Weights of a small contrastive audio-text model: encoder activation silu, 26041 training examples.
Rows from block 18 of the audio encoder of a small contrastive audio-text model, named by matrix and row number. Rows with one number belong to one channel. Each number is 128 + 32 x the weight over its row's rms, rounded and kept within 0 to 255. All counts start at 0. Numbers have three digits each.
After each channel's rows are labels from the 100 clips, of 14976, where the channel reaches its highest value: "top examples" is what is common among them. Only what is clearly more common there than usual is listed. The data: short pieces for a synthesised band: melody, chords, bass and drums. In brackets: how many of the 100.
# conv1: bottleneck pointwise conv (encoder.blocks.20.conv1.weight, 96x192x1x1), inputs 0-191
# conv2: growth 3x3 conv (encoder.blocks.20.conv2.weight, 24x96x3x3, transposed, each kernel summed), outputs 0-23

conv1.21:124132119144124127093157114065106135124150108106073108130106140138150105094140145105143162147106087180157099115073093156085159147096135093166107073100160139119158156130184138120089144120090141087103116097133163131078109165189139138152129190103041126104060124083140100124081138161115136094112116132118122154101135095114113089173094139126117157166061052156131210118122127148138159081101146155118131148089179181114105112133131107132136137144165141124153080179126099127163090117159175086084073153139169145166194054114069171142065149111177228134142081124088108149140175127116134128
conv2.21:056088177129113139137101176117116163134151093120116097159116184115085092
top examples: closed hi-hat (56); tempo: 70 to 80 bpm (41); tempo: 80 to 90 bpm (26)

conv1.31:155125077112104146115134181134195097102093140097108141087205089142088143130142093230153106169106120196085102135122096176158152179144130115114143136122091099081185154116192100155121143108121112089121126187136120098121088140090124079079113124099157122164139136128151164109146080159157115073139143101094080133108127096123105070138155132078125130099116106089099142174078119132132114142133085096118118114079127118149105141152098119074114135111107128161100108124159129170107182114115212107141198121101075148103118078195105184116189134078120112103147129074103196128064185148150120107
conv2.31:124121117184072113103093146128083068153101088102157143105097131119079088
top examples: bowed string-like (41)

conv1.20:110181167167150086082150121190137118185147103150109132112119098090153095121100126119137100142146085109126167144091092144163150108140092171130104128121115190129161128090150121088161141112142149182071126166181119098090188102133121119124099145110105148119126118163148163130131138093115151133127173122110172080131141165164058111101066128246152105132115102129132084090105157104114113085063161099092101146132121188131145113083112127158158174105085142123170139112070174137146198148110068122163135161141113152093117249092147165071153137183132090099134134100079081111109139096114097122
conv2.20:102105096154120136165105134093093042136099096110116155075125086085146122
top examples: key: D minor (31)

conv1.0:130142096102124155117102126107120131117095074129088115177131146119107115135071133105110097127113119087117134160113168135097115096120124215154126094068094081153157112191121150151153100100148141164197126128137108142089114064169142152105116150124118084098158093110133117068101173079114120140144145138079107142116135119185142078108122112119203126139148086121115120109118149064134133102130202090088143090106087096090110105100134105105156152179158099137105195115191171055108125110120179117114061163128067158132106168196083096124142061183071206145152178157126096099120125173110102127
conv2.0:093147093072091105136124087194083135169140094104158093109092098144136127
top examples: kick (100); drums (100); snare (66); drum pattern: march (38)

conv1.82:106111097204172127101126125132112136144174150124124135117099146145137118138152099156149147093106110147169106124088146155146130152106097109167134148153106135100171124199147110132131121077123100120141128128151176155103127149083112138124149080088110166075077148141098135162131140170115133125122165135188145097133135083155171125123124130121072182178059133139130127125144150039078131172096135133140134135062169109126129137108077080150128125125104232153147047135093097130138125078137098191109150070194121154184157101081202146114111131105118172162123083165185121189062123207083135157
conv2.82:168167128085132071058131126123102162102086149084118108088171114136146142
top examples: saw pad (47); tempo: 70 to 80 bpm (28)

conv1.81:115047081152150118128103126125117146098124109156108101131153131106193112154049101134137155139105139136102123077133138170118124127211081104173118134165142118195124111097124130172079093195157111132141202097091122144135068160121099151133190107198156147117182148113090104142161163170119116122123130127080144116175168129126089160189130177140097169150140147146103128104115152100165144185071103144126092123150174133094111162092104135174124089113102158144141149154039095063109129119182167131164089161109091065098131121091133167103093131081133094096133101074116075182104149132153100103
conv2.81:155127118117156108108123101139165099217109120107157091162141059125152161
top examples: bass guitar-like (43)

conv1.90:151101134143106147093120164106097163138168144124124118135145079089111055163084150139124134118206133174113189118125143125122117116128138099184169119117106103120135120065204150117139104100123100106166157136146117153191118184132162106154169104186133105102110070130112130134167129162134088053116086129107132124187154099113109130117147114122098126098122136178096147121187136125120158103111113157127157174116165134139114129167114131112086126152096125104154136067006091085086106133137200069150048109063104104110138178117098154133100118067103102117148223062130098141093127090128126129
conv2.90:077079100125112078160157144128145127151103115099129128073091054144095115
top examples: saw pad (44)

conv1.34:087116156059121148120106114104127110157140102096097075099110162132145115132082099114105152111108148186125165153128075103090082131088098159123105114105164135144127132136141112164172081159156157154092087132128115164102105091133094125102126123138097138094147149122163190174134065074047147155108127094126155145120142164156097106111140143096123140124160157082101060124114146133132100113121140168088119078046168137128159247108175163153053114150114229114140142119097168140121158090131125129108140150132177154133163131134129207135129142126115171162136194107122128052111055117181158123
conv2.34:135113108131084129098157092135141114170136140087110113135037083070136153
top examples: drum pattern: bossa nova (54)

conv1.61:084119131128131127108139121171148123077138071072117121128119116126135113093130117233123089183168167091141153109157138128130125099123115143134152142066062099154136068120116069114109157069136119094112119172117115091122069147132129095110065042165147128118117051130116102121129167093094125101128185136159145146119119086166129110069090131128158121179095120117135141109136133179114108156119119146096093134142087191094114067154153118135112216124142140094148130124122112139065097105083107074079080133109143193080117125072093167166152130079094125119137107089094121135179057136196149097
conv2.61:149135106086095108086133167125149050164103091162136137098071100147107146
top examples: key: C major (31); key: C minor (28)

conv1.67:136073119136125119114142150072113120086130125133107141130147110111139188127099081145164137144098104147131134133132206105094144099171135161122130113116169079129103132080198103103112123089152117127180117134143128122099154139113126083102121075110084162105180108118076145153142151085081085120142154103122119138068117102168117178081088070200107079118174130086154141106095081157104103139083143204090088126141135119152088156130104084092140191144134140149113086175167123078144148143169132087120140146106123179152152085212024183098100123159080143171131089105172125089176131103115169084
conv2.67:141111096129068115122147126117096127230097060128127112108122129114131097
top examples: key: G# major (30)

conv1.36:101124125172134137154099113096155124127148163153096104098133123153061109146135137085128139096163135112143137145124104126127059142100170145150144102130140224174119126123069092175198118087119121128132109165123094145147102098153126065163099106105122152094103135144146159111178106151115170059214122111175181156068112125162114110123136191116084099156172161130117133107204181129152126118125154082086168150094074151169083143092149143139062082152148137115096093140181082131167121108136086178143137108100163150198150178172093200078120180144143130165120117075103129093164131135125106121
conv2.36:148149076086157107133123100137099129086119120172126110153133229146135097
top examples: bass line (99); bass guitar-like (62)

conv1.75:160110139085144148168105137101086139106102114118105141082156150133138150071080145132104131115135125113092104151146132101132086116153144131131115146178144115076080126086153178112136138100090123137165150104163078149158152169145113103124219121164147138170091120095152150106159125101129126128101159134097091109111107139079125154151139146172125124135084188130122124135158130139125142131189091116138091115191100122164130135122149118121127100103183169129103090087192103138143186111119197140130072147120193198191193070173111126145121159041090130107115046080082034068100157147165112189
conv2.75:081085110123094105144081130134055137178134056118118127153122153131095110
top examples: horn-like (46); saw pad (45)

conv1.79:091128152096146129084090097129123113105122126175120085125168052082115165189116079114152154127141083133124149108098168102094100170135143169098090128158117123109140085153099130151159070097128150101145126088054134067128075092221156158111141202123123132122122118135127150183120103108088110107142075092159133110103167108199130117121101100143128091135071133139075120139103098201125154158115151083126185135114123164146095139127158122134178127149145186162145120103125168100126165147108125131132149131104076102086125224109102176084059132151078081081177153108055131103127137153163087129
conv2.79:073123090139100156156103101172109068158101141112119137111076089078127161
top examples: closed hi-hat (50)

conv1.54:148094133125129126140131123148134155099151094087124142118134175109137088130154088104103097095118078085115101144049163106104109110119161124131139121150169052147121166129179141111131207126130139137155130147159160148165137087163137077115189137104130089137153129090105102104164119148135136102160137097143110156178147141115119132163164130102119145129122151154101157075163183145111154079080113119175098142137154107152117148109138125205175117115145136128091047143191079124129121141140255114209028112100101134149145135198100138112095160093133189042136121106127178118089162134167098140
conv2.54:089126114121098115164093141137046112140152076103146144157097187128095095
top examples: horn-like (59); tempo: 100 to 110 bpm (27); marimba-like (26)

conv1.56:119180169116144110094116087107120130106117139142131107129116107119142100122100128080101162221118188126095134113146073181111077126216109102179171132164124098153185166075077116140135120148143152189114142069087135111103113101081071117139098131169094145081136091101120187085117125176111127160111124124136106119155095130144170106153126154119142156169137071120099112154095139087128130118113095171162084134148151133142131176100097165172157171208137119113153174080108109110133119138116088199192069146106131093093167100068111148130141103160126107061156156121102141205148142098160059137
conv2.56:110150119118211113135123140170128069098142093141108163118176100133183152
top examples: key: C major (44); key: C minor (31)

conv1.8:128100137194071113152131117136109100189111139140130143124053133130150084124096202154117112151127141128093184115143103089158106089141142236127078139077126167138131091102139103138145128081132224161099093173132139096133116071143095169123080153147119122199159105094074073106139134126163071101147115096117174100143126110175125090150139107079115143157153181122100079135180134148126101165128116146116149166149126157149158107110106163160120164098132172055118082187122081125136151142105080084160139097129123103164101143138147123052145189112130106093107111104114129115094116068073143084
conv2.8:162120114098158191129088134121133089130102111114162135112103186139146044
top examples: thin (high-pass) (33)

conv1.51:160108110115103129108114105087125110094159166070149086163150086136107109144146150176171141106095060111103129149174107134109168117161108114139127126128108115164083121133096149098150155151177154115103135197121101080112135072148121134129103109126211137131060152133106148074132139104100092198118152079167162183131113174172128120105168152164104140129122132133111094154127159117139117125104103101111064130111133189097122161128105142121184115103237108139136107190153123124150120065148118087141085192158130138104166174168123134203086050088098174193110130061107139121179131116113181154
conv2.51:154116157084113138107187107115182191115108186151116138122093175136145157
top examples: text has "noise" (44); rumble (26)

conv1.2:176117129114151157107092184072174155083135087109206173130120136129147089122177094133132171151094138106113147111162144157114091124140108110142114098141129097173126099138212138109092108105147149079180123116123087155197173101066134103111163136077079113106132107137128118093100141102124117096106153096157136116103126107173121093154146132095145142148104120212120135129170095041119160145169130126148093131091118103119175079071131172087151163184117114193147197159105238092127131149166188174161099123108106085089132131123129119212141126095128151085142167125129111160100139143096128148
conv2.2:151099123101146146085087153092123096087074098079139157126073072125119119
top examples: bass line (100); horn-like (44); tempo: 110 to 120 bpm (29)

conv1.66:150117190125093109141087147129113129125119112117140062132109102156159099169080125098143125079128101118096099119120137126146133144142066122113115173144204179137132122105132083151190149069151126155111157114081129153129107152033125113142134101157134150142088135129156144103116111182108082126116123055183164178112138127133154161130134137070130192093089080149107132154158111116121138101141102139135078172128143134106179123106137104105124089077156196153155145193127099108140125108136144126180112078083145089195090106079189162120088160190093048078139166105095082161125096130109110221
conv2.66:183156141069157096122145075099102191081150132118128120118137178130158112
top examples: bass line (100); horn-like (56); tempo: 80 to 90 bpm (25)

conv1.4:138138130075107125128111136109118114105114153161111178083132166126108145139119143095188109065104120120156140100128143175045084130131093185128087110118105086151180092177170131081141131111118164141111112142093091130202173169142175181070160099176114093150123139149156119125124142118128146106119135095154144107186140120183135140076119117099117161138234130143134140154112136092118168144131113161151088128177161098182125138096137128139103155150098105182157122084098161164144079190152095116133109154140085114148125108145040161033118205115092130102166092160128161115137175173122112058
conv2.4:131137094101068099138122157182098119113119131052145144076094092090135121
top examples: drum pattern: march (41); saw pad (40)

conv1.13:132148105128147116055162117161121138085101176111083116116078135114194102175074137134126157103129161132109148112103102138160110112137118136145133096101183121083151175078081153130119159130138122148104161183147143170105048155097074143122099091153126083155115067095091100154117142155126097119106129181133153087110107114099135119139170089141071114164154095200089164170116118183143186108163105103101122140163196110136112094153199164097103139106121170066105144180082138111100088128197154171215106098098105078125152060139155102132079161112159100117101164115104114125156149146133114081
conv2.13:104088143079109125087147132113141179129179116146137069098189110162091143
top examples: text has "four" (30)

conv1.94:103132103086118084183145100141092083127129108161141130205132110109137098158136102140126150113117110173202151131076118119176164109095085167124124153109137107079098116128118100187103166127119109106128151107066113127164106203075137140123124131084123180107145154095143148104165112151140118166127144083166115136123149175147158120135088131150099127125084114144165123139141094124176112157111111135094177138113052161079143122099141142167148133097082181160095113107024137160127069078133173212174112113100102176149175086098141176118092087126054091084161158150129124151057111135169110069
conv2.94:152162112165092067096134099119085058137112095091111109087123086134104136
top examples: bass line (100); bass guitar-like (89)

conv1.58:125066164130114122110090064087129116105117142163143144055117144108110124135140099137112081103092111137141131105110126106149158138137195078079080136150101185131111122128145119127166104088078126143126095111120098148173143172115069139107097113141119090148152060111168122124124115171191165144153132154102141126153105028100122086145129131123121182193058140129147136110131148158135140085097126129133187161140135073172151158100169140147086141151226133132146115126204103124124118097134114122088079118147178076177168088117122069133098063116119142155070080081107188093142148113104157194
conv2.58:136116088126126128129110113108066074084117119115119167108077168072155076
top examples: bass line (100); bass guitar-like (67); thin (high-pass) (39)

conv1.52:123118139142099125147131217131168125171155113117136128128121100114154116138085132175147133071121116057182120195093192102120131138132087105114164141064118136162133175087117079153063141144123153211097120115121111123104166118119118142168109095166120149122134123125142115113079163128132085198141153085138115107118134112135156112125164203090076121162155153119136103081102105152138117128132233099122140137102145080118115096197083103095113144109095099081114115109129154118097112182169116120102175020148137127157151111164085211097109102187133153166081128131120152147152141175080114159
conv2.52:114124098139073090120107095104112111156131055092093094135137091095175088
top examples: plucked string-like (28)

conv1.44:166100159154189222114147135148115130137112131143132148105103130184173069095143159164104123134132146147108105140148082109117140138107123132170135108091157107111118149090134143114188103157141114119130112119104096106126112049132119086106167121203147152132171127121111074159149130158122082113098117089082127146104101142086096133120185097083154162078172145101113111105110099094125084139111068107096106141107107139101087124130122077143133136208077192159110167123098148147140123151212125187135097117156137192127197136079164173189189092112115125153142183129116045186104143083184152137
conv2.44:123118093073124089055139148061165157170100138124125111128099085138145138
top examples: tempo: 70 to 80 bpm (27)

conv1.1:136149101136120105126130132106193085149107148135164115109102133095152103133144112193147129116151079091102077121110140136167116082186082105137083122148139109115089116093091119138077108107176100142062115133168116127206114131145117111103099117112182147177114095127106130092153124115091140153194151187141130139107089099105109159133130120068131081141095066196114141139134180125077133119119138168154149143118129106090131100165105161112084144101240082109169154167095129072089128122145090170188145126045095115143073134118145088066122143088123120083083067111080077075172156139149132125
conv2.1:184099187096162182123088080138180178127131142163142134121115124121109108
top examples: bass guitar-like (46); key: C major (28); key: C minor (26)

conv1.73:155108147097117101133085176127077088141101134096166127084103106141124166138137145118154122137141127140129129159103111111147083167124132134168110132118174155147157129120089133133102105135144077105117117157144153089139108129061146129205121068136108160070113144101116097141121100210119097111147127141133107138115153121100127157157110144111121201075087093127126143097103092072204153120089065121132120180099216122105166069130155137087097140142079129169145042248102109141119122101095121168150118098132180157170121078131162166192133071114115122101205139093175139151117084167115121166
conv2.73:173121106091119073063129111061156131094118122077148134079143115126105122
top examples: bowed string-like (52); tempo: 70 to 80 bpm (32)

conv1.95:119095144145168136128152085163054139157158074123061100116128101125160171103103116107132160102070100093079088169150145163082122135129110160091111094118120092111080111076142146112151094157155129120117100124148100109140118098239092198134088184156075164132133169091069156124151136117085098125159144069109124116126131164175133111091128138122101065126149158102102171140124131165150128142093122092111113143168119167131070201116105110108136119109090132157142104119171109138150031130137163130142161145124130104207162094143078110168076153059117119108098076144127079110111154104144145201
conv2.95:086077074122112151116129168140115152153138100068091148198102153103136113
top examples: kick (100); drums (100); ride cymbal (53)

conv1.80:112147106089140102086144197110100103151130214079091103112166096109188110112116074187104152124117088074089143070147111089161152161192076120114063130112166118100153108164156078118075140070159100134125085109140112080074118119122121164158129142149107153127112083085113102166105123141160064168078089131083153149099097104146121146111120137137095101079087151202113084137075131089138132106174145163113148149091086130085121085150145087074118101139187104051115133098143092147094169100156099150116100126146134130070105122174138074121101126163148127150108103089155144091116113145095167158
conv2.80:123101098128098151115120077122088083186100144101110075082082121087107115
top examples: key: G minor (26)

conv1.74:112078139115132114157170128170140120123128118138117163165106117117106136119151071127152172083066127120101116136156110149053126081123200134098150091122153102165100175087166097111085123125114107181144145118093116085130107095130107130106129117142072173178141155190080110158188123148098165158125083107080143114102108073155130143138219159136100134093157118078120157105113096163116170101102057158159152099165117135208149233148114124104061132123073159160125146156030096118164167110110136145135131131140169149167099117109102141113068135163100098161163140116145129130104057134132143152
conv2.74:149099056152153082125075112148102068100112119116112133128110147145174079
top examples: kick (99); drums (99); bowed string-like (33)

conv1.88:133172110174146144097134119141085174084125099164088168169128099133143136128154107107117106114129112185137135102132128092136141087124099073094151165126125134149174164170187149070085155069114142096097152108194142146150175202118104142162173111113105141084121094125084085180101102150133103126112085166138102175126146111123089117110076122133105176139121088131126112073179153117170194097110105118111043143133158126134160043070124146128118136189118145129112104158048110103085112161118087180131139073093148104086160165086174115111086084116136114111084183156130146127145091105178140195
conv2.88:117073119119177102153169170127156153072109100081153160126186125155150116
top examples: saw pad (49); bass guitar-like (48); string section-like (38)

conv1.55:113146134151149122120107092127130096161068136085144120173149147125140131133121195144110109090078120085116069127083141095184155144134143155147138133083128064128122121195109130094097151148094132107125131141139111142101183108167166107166137159072123134142148120132102186126115102139104119126144114131142166122134080106116154114046103121145186075135125080173121183148134128071155156158132220147073157126099143112120106092095130167120085107185075105059181097110104095112187148070128156167138106128183153111090099211137161145149109119112151199165150164109167164070132055065147137121
conv2.55:111169070092080103092119132174057119132138115142090114071110136115109126
top examples: plucked string-like (30); key: F minor (30); melody instrument: plucked string-like (25)

conv1.65:128167153124115201147101102137098087160101155078114159081144098149105158136071114087163132100143115114136139076158133192094103188122108092088195106134116093148118105139118133106217124131170137114124169117133094106119071120138135149132117126112081152100161135110166180117147125124126127191095121139147126141127106085141186153111133166099155118160179083161151141134127103100114103124105156179051141106116077141071121101058213093147128063097129133135145154120099083173148158067124110101065134151156162127139106174123036141135111073130121095171108144106108141109218104118141076091
conv2.65:158114101116061130100107114101204097172104114136113130152069149170135139
top examples: key: C minor (28); key: C major (28)

conv1.9:108132134073081116145100142113100127140145068140106155168097109080097111111164063114166093107079109166103120165092102123050124088136121167111103120157134213180103104122094131123154127139095078172160102124141140134152151130145101136149123115131094091122149085162128183158198138104134162133181112108132170098136126099156152158063216116110103096141069150101139148118128118105098100108081088127110157078107169124159142134140146113147073138116105174137092045162074084134129078142143146145136103106070183159163110224173180168129093194148136176174134140138128115112099105164140145152
conv2.9:145151108140117091100144106134117030116101108104144138083081114095175150
top examples: kick (100); drums (100); bass line (98); bass guitar-like (50)

conv1.24:190081142131112159149107135155156140182117123156125087109120125111143070153086063147138136116121140089148085145088167198112045153156126104095146134143102102120114119163129122148134078089107164073107135144104157064119135149103149126117070139164123107127116121171071134160055106142127130093161183172152131110095114108142139128056107154131108137168127107181122130134108139120148188093155155150154125157154075130163108079121093123089121136182134125053134151171152141145143154070070153138106146081209092138151186127139074104106147079153066167136107219137148169068110132090120137081
conv2.24:076160102087055103123090153126103115148129120057120108134111158173118113
top examples: horn-like (54); tempo: 70 to 80 bpm (40); tempo: 80 to 90 bpm (37); bowed string-like (35)

conv1.35:105151149125142105107185127181177090130096110107191131111077088110081132194111145117097142133185137120089147123103102131134153158119113100097074098118096153108140134074075117127121122115136178175138096130117072125119066094164084101148127132142145135132166096118084138125060113145076161085079082232081147107135079128145144135099082116135163133094134144095140098125119104197144120096110159118107103173130130126143133180084167134166178142124148111130113102093141076165083046171162133114151150202116151109139128128102061181192095145059134055098151110125129095114156116119090104154
conv2.35:068110088155116135169099145106092059109138077113100147127111143101099080
top examples: bass line (99); bass guitar-like (81)

conv1.25:143198136109179168199071123146121143151090091131128112162107158118127139147101179107124129125125070100139096087127092142124122091191150111140099140175057086144133139122096102117143114144116132134140098146104126115086100121155127130127078234080132111106068055149119094113125157125129120168162157128147074100112086055118135119152144130073122113123160093121086149106113138129142140087092152115132124123159091137126084120120095127144173162162104160091136116083198105161118084156054177157122098140138116152082128181079094169062103110103229038147155101161087149098123140108133109136
conv2.25:101150173098112143159140123159117040113123130149146144119071111184087146
top examples: key: G# minor (28); key: G# major (25)

conv1.68:086168159123151054181143165113088111098089153094157122170115107101152153106069121107133173140163114099100101102156168124172119202148143124132067177102150100135129135089129135154177083178147144142101115084113146095182090069151142136130168142133135134175110119164140147135109135166119108183128099134169069102126144123125159148095103135095125099130169141136085085110154092204136116064104112132161146126100128132189171229193088119132199153143194112167134129066086077068082111083123162132150145158077107145164120145153071119117125106153126078115143130131082082130126142140115161162
conv2.68:098119173147160125117090094117168210126130145102062149154122174114127118
top examples: text has "noise" (30); drum pattern: shuffle (25)

conv1.32:140138091098099166120090158113187127104091108119136134141103129113067086090115143100185110154108180100086139097171098170096153139151146101152113099084104163112137113117160132098063088095157158178093127099142104166121122066176107099151109163104135140134168126124040082116113123111104149127109130141157124160080130088149154113187112163084083142190068134141110118115111070146102153142103129089166064155099128158109150144155081092124112170121074149115104105136191110068051148221140175131138193180153177155107120066115084127136117126129138150135090155088173156107088162161115108156
conv2.32:088120096162099154158076156116094081111126103110130164122093098087081074
top examples: bass line (97); piano-like (44)

conv1.3:146140160118111143143132096122138097089129150118166207146087130134119067074148161159121131091166101130171145133165075120179144136152136088177109112129100200178110082156148113168124108093179108148177076137111114155107141124105114167139080139138128180088169093109133083117118176176141095123108207091117211099112107107170156120092095152133104150084099106115116077161129100136139110117135151119136144122213104111124069093143102102169090150111143098092111124141075169138114073055127094123159150159156092148179108142105087157213076116143098103172095185098135064115119153145163098132
conv2.3:125157097083129110083190089134123084122077110093102148096085083113103130
top examples: key: G# minor (25)

conv1.26:128164136091150093175168080144111098143128143093126122127155194104101125117139131120136116155104124178123127158155121133099115084109111147137107133121157051121072090186171160199098149126115131150089130105142113136125144139117107146121139105118094118145121119136104101094112119106141128119174140104124072112072188157139138134090077108184132112134109152111180171189130127099155126140183139194110175118114152128121115059072098145128137132110100168128099138103006097153094125128200142114144105109162140200134152240049174134152194140045113112123129196116107125115134135080119142103
conv2.26:124146099138086099120138131088073065142107127113117160074118053101112140
top examples: bass guitar-like (69); tempo: 80 to 90 bpm (27)

conv1.16:141127143136143126143104107135126146126154174076119089119144085124174096181089139128134129137114181098149127109112126136055152164130122116195117145130136145161140128108053117138168101196143089133145180107134096110180111142138201078185113148126134166154097111093090134090124118127084126142186108158156122105126115143112133092208175141133139126136123121121159176185130118136097104147109118138107053105086145136093147061130120087138082077129141110127140185136129099106103177156133200128117086083126124133050122195094125167174100139067137168078193240148091126188122141099121124103
conv2.16:050123084109123116113136102113103035138138105147137139089122085152120148
top examples: tempo: 70 to 80 bpm (43); drum pattern: shuffle (32)